A small masked image model, trained from scratch.
Model: encoder arch vit, encoder norm rmsnorm, encoder layers 14, decoder width 192, decoder layers 4.
Training: muon at rate 0.0035, 4500 steps, batches of 48.
Data: trained on pixel-art sprites of 400 made-up characters on tiled backdrops, 2.2 epochs.
Rows from block 2 of the encoder, named by matrix and row number. Rows with one number belong to one attention dimension. Each number is 200 + 30 x the weight over its row's rms, rounded and kept within 0 to 999. All counts start at 0. After the name is the row's rms in percent of the matrix's.
# v: attention value (encoder.blocks.2.attn.v.weight, 384x384), inputs 231-307
# proj: attention output (encoder.blocks.2.attn.proj.weight, 384x384, transposed), outputs 231-307
v.53,098,142,230,206,193,154,222,144,197,242,190,226,208,193,192,270,158,216,240,202,223,249,169,149,247,170,249,191,136,216,197,209,160,206,149,164,179,196,181,242,174,139,207,218,146,232,164,177,233,211,202,184,284,223,190,170,249,234,207,222,220,200,187,200,156,139,170,185,199,154,216,187,185,161,185,204,204,178
proj.53,090,197,157,190,157,217,191,259,212,141,196,208,208,222,193,210,207,201,212,246,197,221,237,236,139,236,193,233,229,178,242,159,225,176,181,225,225,198,170,165,252,200,183,203,162,163,221,202,215,217,191,184,145,174,240,219,179,186,263,189,211,218,221,202,191,190,224,209,234,176,195,153,292,239,173,250,182,177
v.54,098,169,184,248,216,243,217,232,205,172,188,183,174,189,181,168,188,152,193,169,199,234,190,199,225,186,174,246,185,199,217,167,192,172,161,223,183,206,250,221,188,250,195,206,164,227,161,226,172,185,249,174,219,207,168,242,183,204,200,170,136,202,246,208,185,216,203,218,193,187,204,149,245,163,225,219,225,228
proj.54,100,218,194,191,197,132,240,194,214,173,193,224,202,169,260,230,183,226,178,175,234,151,189,168,193,256,158,202,234,210,168,193,177,199,200,209,227,152,195,191,193,250,179,193,251,217,187,204,200,190,209,172,208,187,207,172,162,235,193,201,207,236,214,236,135,184,184,208,161,231,208,232,170,194,193,155,243,199
v.55,095,110,253,198,241,168,264,240,181,168,212,224,203,210,163,194,172,209,218,196,200,195,181,166,182,166,219,208,190,232,212,198,203,211,159,178,237,194,161,220,237,187,212,186,185,202,208,208,203,219,186,225,196,233,194,185,164,219,209,218,189,206,190,197,172,186,250,181,159,207,222,200,198,135,212,150,189,176
proj.55,096,253,187,221,200,170,217,227,162,227,169,178,204,223,228,193,194,182,187,225,197,151,204,213,235,241,202,203,238,226,158,144,179,154,190,197,193,156,281,157,209,209,213,212,192,213,218,233,171,215,215,171,169,244,222,184,264,213,122,201,187,179,219,207,114,227,188,205,260,209,218,168,267,184,229,259,263,190
v.56,097,215,203,238,192,201,153,207,228,228,140,166,168,176,262,195,190,236,182,211,150,176,173,219,203,227,228,223,221,142,247,142,245,170,242,213,236,231,187,161,200,258,204,180,186,162,159,159,154,203,224,211,223,169,226,205,174,196,181,158,198,194,268,211,164,199,208,231,159,249,208,228,228,149,222,208,194,193
proj.56,100,160,192,231,198,187,186,174,225,176,191,235,214,177,160,176,230,209,168,226,244,197,239,184,187,206,215,183,209,165,223,227,192,195,207,186,140,224,213,222,187,214,180,200,206,179,205,226,241,166,222,168,199,152,216,205,163,249,227,196,251,154,177,161,213,226,147,219,222,228,170,245,186,193,197,223,243,195
v.57,079,222,239,140,179,239,194,217,174,175,265,203,211,215,159,220,166,168,206,176,229,193,163,193,217,158,245,193,187,263,170,177,174,207,153,170,194,200,169,225,180,215,204,187,181,130,198,198,192,146,222,210,206,199,155,208,193,218,203,194,169,157,189,234,138,194,159,217,227,169,255,184,184,231,176,205,182,218
proj.57,084,176,223,169,190,193,221,206,234,223,166,192,208,226,206,217,172,189,252,196,189,215,172,171,139,231,176,216,262,171,166,203,230,145,203,188,236,150,214,217,232,167,214,202,211,243,174,201,195,246,160,217,227,204,234,211,214,217,143,206,213,220,204,225,215,216,217,150,201,179,165,222,192,164,140,194,205,173
v.58,097,193,199,170,141,233,219,235,204,207,150,260,214,212,187,206,202,132,150,183,253,201,194,193,209,210,165,188,162,196,186,178,193,242,212,237,197,174,200,177,222,260,169,184,188,219,178,153,209,204,188,133,214,145,155,194,193,215,151,190,175,200,203,150,197,246,122,199,145,232,191,180,225,240,194,264,188,218
proj.58,099,200,214,207,231,216,154,131,178,214,251,208,148,226,192,172,158,197,260,195,190,221,231,240,238,188,209,183,202,195,198,229,215,198,232,185,201,185,216,203,168,157,191,184,209,226,182,187,188,199,225,249,228,206,191,201,245,130,235,213,200,223,238,200,215,161,253,145,153,217,177,197,219,201,185,177,230,208
v.59,087,194,154,199,223,223,162,183,267,242,189,224,198,234,194,210,199,190,187,190,226,231,210,217,207,181,179,218,206,193,163,212,172,287,186,192,263,205,199,261,162,249,173,209,198,239,199,211,264,190,247,134,186,182,213,241,221,182,172,207,244,195,180,153,228,273,247,191,217,181,218,228,238,282,206,257,269,221
proj.59,083,217,217,262,198,183,244,168,130,189,176,194,197,223,199,203,198,212,201,188,211,167,203,168,179,236,214,219,168,191,210,188,228,233,220,238,166,253,193,173,182,235,223,218,178,124,223,207,121,233,232,218,156,198,186,195,167,209,177,208,162,193,193,202,196,193,189,180,208,171,180,243,167,143,173,175,178,228
v.60,089,213,204,241,223,166,251,211,162,225,200,170,194,162,153,189,212,230,194,164,195,167,144,145,225,211,165,208,221,199,239,215,222,181,268,191,242,245,212,230,184,223,205,184,216,269,176,207,179,180,238,131,182,162,269,232,214,256,169,213,199,228,244,191,213,209,261,178,185,193,223,197,224,192,172,229,214,199
proj.60,089,187,231,229,189,169,195,220,174,171,211,217,218,248,239,236,187,265,259,180,207,222,193,195,193,221,163,190,156,192,171,180,211,214,204,249,211,149,199,164,158,217,158,177,184,143,201,142,184,223,173,180,206,211,186,181,154,196,248,215,168,194,189,225,125,178,214,178,137,206,222,207,176,181,212,228,234,218
v.61,098,201,153,236,263,213,224,241,181,117,204,167,122,228,197,159,186,220,208,140,209,167,183,212,156,199,227,251,202,241,150,143,163,154,189,201,196,201,183,183,151,186,206,147,198,209,191,242,200,169,199,142,175,156,189,207,199,167,207,199,173,219,172,225,173,197,228,186,200,163,179,171,224,194,227,195,196,254
proj.61,095,193,181,219,160,166,209,210,220,210,215,203,241,205,203,237,192,216,122,187,171,197,207,219,206,253,170,140,217,162,249,186,190,200,211,218,262,209,199,177,206,220,183,223,194,142,191,201,193,191,230,147,211,247,203,246,174,233,194,180,228,195,198,138,130,241,161,227,234,215,188,198,223,219,235,186,196,199
v.62,102,254,193,204,196,173,194,171,207,214,217,213,210,133,249,210,221,176,173,245,245,196,159,212,195,239,226,120,181,203,213,195,226,259,198,195,142,174,225,161,208,225,157,219,181,226,194,188,185,211,210,226,189,203,222,191,203,183,189,197,267,201,232,188,183,196,126,220,189,228,183,188,186,195,189,290,190,185
proj.62,109,145,207,199,231,212,160,177,179,159,182,209,157,210,179,172,208,204,206,203,194,160,236,274,241,185,204,192,226,202,206,204,185,141,196,193,118,245,169,194,187,161,213,240,225,178,240,219,208,183,213,251,238,184,187,250,187,177,257,180,211,149,195,200,236,257,256,188,187,164,153,175,225,195,255,163,189,182
v.63,096,212,256,239,238,203,181,239,196,170,196,179,209,177,239,153,171,183,208,208,190,210,195,186,163,207,177,214,198,150,190,196,194,196,164,205,218,201,219,175,175,170,230,181,205,193,216,182,152,243,193,218,234,191,187,260,153,220,188,169,255,187,222,241,153,161,187,217,230,219,156,180,202,99,251,181,171,219
proj.63,094,249,215,173,208,193,151,244,224,172,159,227,202,186,217,194,209,231,215,194,223,196,257,196,219,213,196,166,244,203,200,197,197,166,207,201,193,170,193,194,239,216,182,215,217,219,206,195,218,143,238,191,246,181,198,221,242,205,267,198,228,200,176,230,158,229,166,244,193,197,211,213,254,171,232,214,242,178
v.64,099,193,166,227,198,171,172,216,216,159,197,178,204,239,235,178,231,183,208,188,210,183,233,234,226,267,201,177,252,154,237,233,188,197,236,238,202,228,157,150,227,240,185,236,262,207,240,192,194,192,227,211,222,169,201,272,170,123,183,227,240,127,264,178,150,222,140,174,219,217,238,204,167,236,252,160,242,133
proj.64,096,139,203,182,202,192,127,205,185,217,202,215,139,174,181,169,184,215,180,231,247,245,183,191,168,237,189,177,182,207,251,136,174,200,228,181,121,257,209,239,174,207,186,220,186,171,217,240,210,189,211,198,215,236,232,198,180,251,196,163,197,165,230,188,264,243,257,240,232,156,139,245,244,161,205,219,217,207
v.65,100,196,218,179,201,191,216,170,163,231,213,209,187,231,204,237,177,180,221,195,207,220,208,190,154,208,225,213,155,254,216,219,248,235,186,198,246,134,169,239,254,204,206,225,156,195,200,210,221,217,200,181,216,202,149,191,190,221,240,217,201,170,156,225,213,190,201,187,198,162,201,272,226,246,156,219,130,211
proj.65,098,214,161,201,166,248,202,149,208,195,191,192,211,247,195,179,231,237,265,217,213,222,194,186,228,188,230,228,202,185,215,228,187,196,155,204,137,263,182,194,250,163,203,199,219,205,211,231,178,207,228,211,206,193,234,175,227,188,157,172,181,193,201,150,222,196,176,169,254,167,227,154,208,223,129,212,216,193
v.66,108,202,216,201,165,229,246,209,219,199,179,157,170,177,156,193,209,171,215,203,198,165,234,169,212,181,198,186,224,231,221,206,201,188,186,200,196,250,221,211,183,228,225,211,154,173,225,158,172,244,171,180,259,165,201,204,218,210,246,218,188,230,168,200,186,220,224,205,157,245,193,232,215,220,182,158,193,175
proj.66,108,172,160,205,191,204,210,190,197,146,217,198,236,238,202,175,196,196,203,180,193,242,200,198,178,209,241,217,159,177,186,149,190,186,179,224,228,221,195,199,189,160,190,200,168,194,170,245,214,177,219,229,164,182,192,216,278,198,155,202,270,174,218,186,238,180,176,186,233,208,233,183,194,188,217,271,152,253
v.67,089,202,205,174,222,225,181,158,204,190,166,201,212,189,216,196,219,183,207,162,272,194,225,211,148,208,223,210,188,179,200,249,210,150,190,149,190,217,223,207,225,192,215,194,187,212,227,156,208,204,248,239,190,221,162,180,194,230,233,203,197,138,207,204,213,177,200,247,220,169,260,195,187,176,233,195,211,195
proj.67,079,156,152,180,225,224,182,165,184,201,161,207,180,198,205,183,221,188,177,246,182,165,163,164,169,202,217,231,183,217,188,178,249,224,182,223,210,190,169,203,210,212,215,209,196,158,194,237,208,225,173,178,177,197,186,175,154,225,175,213,199,216,183,239,221,231,241,196,242,165,153,186,172,299,193,134,204,144
v.68,084,158,187,210,171,193,207,231,206,192,250,165,177,177,238,200,202,226,197,169,251,261,236,179,226,183,215,189,152,216,147,172,183,196,176,241,234,186,202,203,208,157,173,200,141,200,209,212,214,180,197,168,229,195,226,195,175,176,257,220,180,152,187,167,193,234,232,196,179,197,206,263,217,205,178,243,223,187
proj.68,081,180,218,235,189,180,187,272,180,225,273,224,236,268,195,204,177,248,188,206,215,199,196,212,198,219,209,190,197,172,222,191,197,172,195,195,202,213,190,177,145,234,210,260,183,164,194,235,183,272,268,181,163,178,188,196,276,241,185,211,188,245,215,195,193,184,168,212,171,180,186,169,252,184,223,228,210,261
v.69,092,144,189,188,261,136,225,185,141,189,184,239,235,193,182,182,204,185,171,160,151,212,168,221,161,241,200,189,221,250,249,177,205,202,212,180,234,159,216,177,192,216,225,204,173,256,181,206,164,141,170,234,215,203,217,219,223,253,158,209,209,176,174,205,177,141,210,160,257,180,247,213,221,195,213,218,244,190
proj.69,092,170,167,237,222,214,244,209,218,183,184,208,152,201,242,190,200,200,201,143,243,153,162,194,217,214,188,234,209,232,152,141,148,216,222,222,214,200,233,220,242,195,237,200,233,206,216,223,223,207,221,184,155,203,179,213,126,201,196,210,150,162,218,177,202,224,238,205,188,231,213,219,165,181,243,164,181,184
v.70,095,168,207,218,192,198,218,186,226,219,208,194,207,155,229,180,228,188,203,223,188,216,194,225,190,270,216,152,250,113,205,221,254,191,205,184,229,190,168,214,234,219,169,223,184,220,240,223,178,179,179,204,217,191,182,193,160,180,182,194,210,162,305,195,163,226,190,180,190,208,195,165,185,214,240,225,223,142
proj.70,101,190,190,243,209,185,167,259,145,142,147,240,174,228,192,133,180,215,181,215,254,174,176,213,187,207,188,185,217,294,225,186,189,193,217,223,142,229,234,199,216,242,187,166,216,213,128,233,233,213,220,186,149,210,195,216,181,158,162,216,209,197,178,167,205,248,190,226,223,172,129,245,234,173,187,201,258,198
v.71,099,169,151,217,220,136,179,177,172,212,202,244,229,198,205,169,209,286,168,161,155,210,201,163,152,202,179,233,161,233,201,224,219,166,193,246,234,187,194,177,214,150,217,189,175,265,169,206,159,159,169,220,221,258,236,194,218,220,177,211,186,235,173,167,148,159,202,199,172,206,208,223,193,200,184,150,260,162
proj.71,099,236,236,257,176,196,256,213,220,214,235,236,166,165,192,222,228,155,240,156,182,177,201,195,264,206,186,181,178,217,166,202,190,213,163,208,243,193,235,213,205,225,192,202,148,199,260,138,198,231,228,179,210,172,182,209,222,217,203,192,199,234,225,242,170,227,230,149,199,269,207,186,210,176,269,213,187,167
v.72,098,140,225,211,193,179,191,212,171,243,191,237,230,233,197,172,259,228,139,170,189,208,158,225,216,206,150,208,204,207,213,238,182,242,262,213,208,178,237,218,229,189,168,190,216,190,227,214,161,228,202,244,176,168,208,261,236,200,208,186,202,184,219,191,219,196,230,209,211,194,188,207,181,192,163,240,186,209
proj.72,098,236,179,231,186,154,171,198,214,179,186,203,216,172,203,200,158,204,265,234,262,218,207,155,248,185,225,196,176,155,194,232,215,224,205,228,198,195,188,187,191,173,201,206,215,275,275,125,182,175,202,203,256,198,195,153,211,181,245,216,172,259,187,289,169,195,201,193,164,199,202,149,226,213,239,162,225,179
v.73,098,167,155,151,153,211,211,179,198,170,243,225,200,197,166,195,213,216,192,209,142,121,197,203,201,193,202,170,192,254,184,138,178,184,150,172,209,225,188,153,253,148,227,192,210,169,201,189,191,195,208,203,216,237,191,209,207,201,284,183,182,239,167,246,200,240,211,195,247,217,229,218,225,210,159,216,188,204
proj.73,098,186,245,227,261,247,235,192,234,168,127,196,187,198,210,150,164,175,187,207,186,192,178,195,206,202,179,293,195,253,172,210,203,217,229,240,203,190,196,205,195,176,144,211,122,238,198,226,197,199,169,191,135,177,217,192,239,227,148,177,205,197,201,145,179,187,246,164,231,185,209,163,217,225,236,234,168,225